Weights of a small image classifier: activation geglu, 195000 training examples.
Rows from block 7 of a small image classifier, named by matrix and row number. Rows with one number within an expert belong to one neuron, the router's apart. Each number is 128 + 24 x the weight over its row's rms, rounded and kept within 0 to 255. All counts start at 0.
Before each expert's rows are labels from the 100 images, of 14976, where the router gives the expert most weight on average: "top examples" is what is common among them; "colour at peak" is the nearest of a few named colours to the mean colour under the peak. Only what is clearly more common there than usual is listed. The data: simulated stained blood smears.
# router: router (model.blocks.7.mlp.router.weight, 16x256), inputs 64-127
# gate: expert gate (model.blocks.7.mlp.gate, 16x128x256), inputs 64-127
# up: expert up (model.blocks.7.mlp.up, 16x128x256), inputs 64-127
# down: expert down (model.blocks.7.mlp.down, 16x256x128, transposed), outputs 64-127

# expert 4
top examples: band-shaped nucleus
colour at peak: white
router.4 [112 159 122 138 126 142 127 150 152 100 127  97 102 146 191 119  77 135 129 106 120 151 106 131  95 129 155 123 154 162  99  90 158 128 118 154 128 118 131  90 106 125 137 148 111 153  84 138 104  83 103 144 167 128  82  91 152 130 141 110 126 142  81 110]
gate.0 [118 138 129 132 139  83 119 106 121 116 124 142 134 109 140 167 103 124 151 107 133 136  85 136 104 172  98 158 182 136 107 149 142 126 147 159 138 135 141 129 173 135 134 140 158 139 102  94 136 124 130 101 143 121 103 121 133 157 103 155 144 120 102 148]
up.0 [122 125 146 125 144  86 125 124 131 115 119 120 119  90 149 146 109 116 140 111 124 133 124 151  93 153 120 146 180 135 123 127 170 145 157 143 126 128 161 127 175 122 150 155 152 147 100  93  77 103 159  94 146 135  95 130 143 125  87 138 158 132 104 117]
down.0 [113 139 135 122 119  97 113 130 171 125 152 124 148 131 146 149 107  96 102 110 115 129  96 118 121 132 160 134 140  77 124 117 104 122 115 145 133 105 104 135 137 151  99 174 143 158 104 170 148 163 151 158 120 122  60 106 118  62 143 133 130 124 121 105]

# expert 11
top examples: no large cell; crowded
colour at peak: pink
router.11 [114 105 115 136 109 111 106 131 138 104 111 159 103 135 134 114 177 127 120 105 117 122  90 149 169 113 156 141 121 126 128  98  93 115 122 156 141 104 146 159 133 116 164 137 137 144 144 117 169  93 110 150 104  86 136 119 159  96 158 104 127 149 176 144]
gate.0 [127 209 145 149 156 181 139 129  97 150 155 112 126 118 129 124  69 130 120 124 139  57 167  82 119 133 121 120 113 175 113  93 132 139 125  79 123 152 107 115 138 117 118 117 113 100  64 135 113 109  74 136 125 125  89 125  94 100 108 137 126 119  99 128]
up.0 [142 174 118 126 159 157 114 102 153 150 122 126 142 142 129  80 130 113  97 138 151  88 163 106 148 151 101 127 111 143 136  78 140 140 119  80 136 139 162 161 128 157 134 155 146 115  74 129  98 144 174 147 139  99  99 133 125  77 117 119 153 118 147 147]
down.0 [128 122 146  87 131 135 128 116 130 155 145  69 165 148 123 146  84 118 141 162 113 120 137 131 133 123  84 122 134 139 161 113 144 150 119 146 127 171 100 112 117 147 126 120 134 129 158 118 131 131 151 138 120 157 126  91 104 174 102 157 117 111  72 127]

# expert 3
top examples: no large cell
colour at peak: pink
router.3 [139  98 119 135 125 111 111 153 149  86 104 148 153 123 140 139 159 133 131 143 132 161 120 129 179 153 126 130 113 112 138 151 123  86 120 157 130 124 127 168 118 164 164 116 149 134 137 155 121 102 134 144 136 116 160 107 151 103 137 102 137 149 148 117]
gate.0 [159 157  93 162 116 136 141 139 126 115 152 137 125 130  65 121 127 142 135 146 125 139 151 144 128 140 155 102 125 153 140  97 145 117  86 125 171 155 132 135 137  92 151 117  83 120 151 157 142 144 122 132 175 112 152 128  76 129 137 126  83 107 137 150]
up.0 [125 142  93 125 118 144 177 117 159 159 131 154 136  89 150  84 152 154 143 160 120 152 146 144 131 152 136 148 152 146 150 175  95 158 107 137 133 139 168 150 102 133 133 137  97 167 124 156  91 126 150 150 163 118 167 105 116 129 125 141 148 129 158 149]
down.0 [154 135 119 108 141 137 109 123 108 115 132 133 118 110 162 100 122 120 162 149 101 169 137 112 108 114 133  97 107 134 128 129 123 105 144 131 110 154 117 138  88 148 109 104 125 123  76 123 173 108 153 122  92 141 129 176 142 143  95 153  93 157  87 114]

# expert 2
top examples: no large cell; crowded
colour at peak: pink
router.2 [151 111 141  97 124  94  89 119 148 117  77 126 135 100 127 126 152 112 126 138 143 176 152 177 168 148 115 138 101 107 163 146  68  80 142 165 130 130 148 138 106 130 166 130 140 134 153  91 144 108 184 134 134 105 159 129 143 150 122 129 146 182 153 151]
gate.0 [130 142 123  94 128 142 128 128  96 125 119 119 103  96 157 106 122 138 144 120 129 143 160 134 109 133  58 131 173 127 175 116 131 127 141 110 184 154 106 112 195 120  99 122 134 169 105 133  76 135 165 153 126 153 162 131 109 101 112 132 106 170 150 114]
up.0 [142 118 112  74 109 132 133  92 111 116 115 107 125 117 110  95 163 117 159 121 167 136 146 163 144 160  45 145 155 136 131 124 137 136  96 129 141 181 104 134 167 139 109 122 152 148 160  99 131 111 154 143 114 118 174 104 124  90  92 137 120 158 152 136]
down.0 [104  90 130  74 148 104 146 126 122 131 187 124 185 156  80 144 169 132 139 100  93 163  97 129 123 113 174 147 137 106 139 136 124  89 148 170 125 102 137 163 158 101  58 164 135 168 168 136 107 130 140 134 118 137 107 123 138 153 157 104 153 140 151  96]